Rows from block 4 of the encoder of a small spectrogram FSQ autoencoder, named by matrix and row number. Each number is 500 + 25 x the weight over its row's rms, rounded and kept within 0 to 999. All counts start at 0. Numbers have three digits each.
Before each channel's rows are labels from the 100 clips, of 14976, where the channel reaches its highest value: "peak on" is the class under the peak. Only what is clearly more common there than usual is listed. The data: phrases spoken by 400 fixed synthetic voices. In brackets: how many of the 100.
# pw: pointwise conv (encoder.blocks.4.pw.weight, 256x256x1x1), inputs 43-85

peak on: /ɑ/ (32)
pw.204:513506505508485577520512494528537519506487502500495517499516544478506473563499506492519504486582515501484510524486506525496486512

peak on: /s/ (30); /ɑ/ (29)
pw.53:524489482488524477490514523476543523487513480500515493476520532445530444510466505461510501451502495504462516490488505501529445514

peak on: /ɑ/ (34)
pw.135:509479485486525468475505527467540513479519469499519485472514533461519460510481527478516499465507513506469528500493506533517464531

peak on: /ɑ/ (30)
pw.42:507502500502488572510509493514547514502484498500494513496512553472511466548493496490519501480567504499483507515488506515508478509

peak on: /ɑ/ (31)
pw.213:512505504506489576520512496528539518506484501501496517499516546474509469554497510490516502483576508497483505517487506523502481507

peak on: /ɑ/ (26)
pw.155:514503509511494575522518500529531531510486502501500517505522536483508478571503514496516498490576509495485506515486504534489492508

peak on: /k/ (30)
pw.142:483485494493489605488488485482475485488490490498487475496473477512491514482505446506511493511529497495511496514504499498504514506

peak on: /k/ (32)
pw.231:488504517517474570500490475495469477501492511500485486513482475503486506455500467501512503507538507505506499512498503494504509510

peak on: /s/ (30); /ɑ/ (28)
pw.50:511507508511481575522507494528528517508493504498496519500512536476501471579496488489519500483579513502481509535482502518490483514

peak on: /ɑ/ (30)
pw.170:512502505507495572513519498519541532502485493500499514505523545490512487570507506503513499497561509499491505505494503544497498506

peak on: /ɑ/ (30)
pw.145:514503505506490574517516496523541528504484497501496516501521546488508484564505512499515501496573513500490506514491505535494497509

peak on: /k/ (29)
pw.21:467477503490474547472473468454458459505495509496480476506469472534518534458509505522515507531514517512531512521522514429536531515

peak on: /ɑ/ (27)
pw.246:525489481486528476489513529478544526488518483498520496476522532454527456504473517469498496461511489490469515482496501509515454507

peak on: /ɑ/ (28)
pw.143:522486482488529479491508528479543520489516483499519498473518531449527450507471513465499495456510485485466512485492505505519450505

peak on: /ɑ/ (30)
pw.8:507503501503489573512510494516545515503483499500494513497513551470511466549492498488516500478565501496482504512487505516509475507

peak on: /ɑ/ (28)
pw.234:514481478485528461477505528469542513482514472497519485471514530460522461506483532476509504465501511510469531495497503530519461525

peak on: /k/ (29)
pw.59:489478511503494553493492481493486484503467504506474492469493477495500493415497489498523495497568510509490506496481507518508497517

peak on: /s/ (29); /ɑ/ (28)
pw.253:515507511515479570523512494526522526513493506500497515502516532488500483593502496495517500495573518502487511532486501527483498514

peak on: /ɑ/ (30)
pw.183:522488480485530478485514530477546524485514481501520494473522533455529453506479522474506504462508499496471525486497509510517457517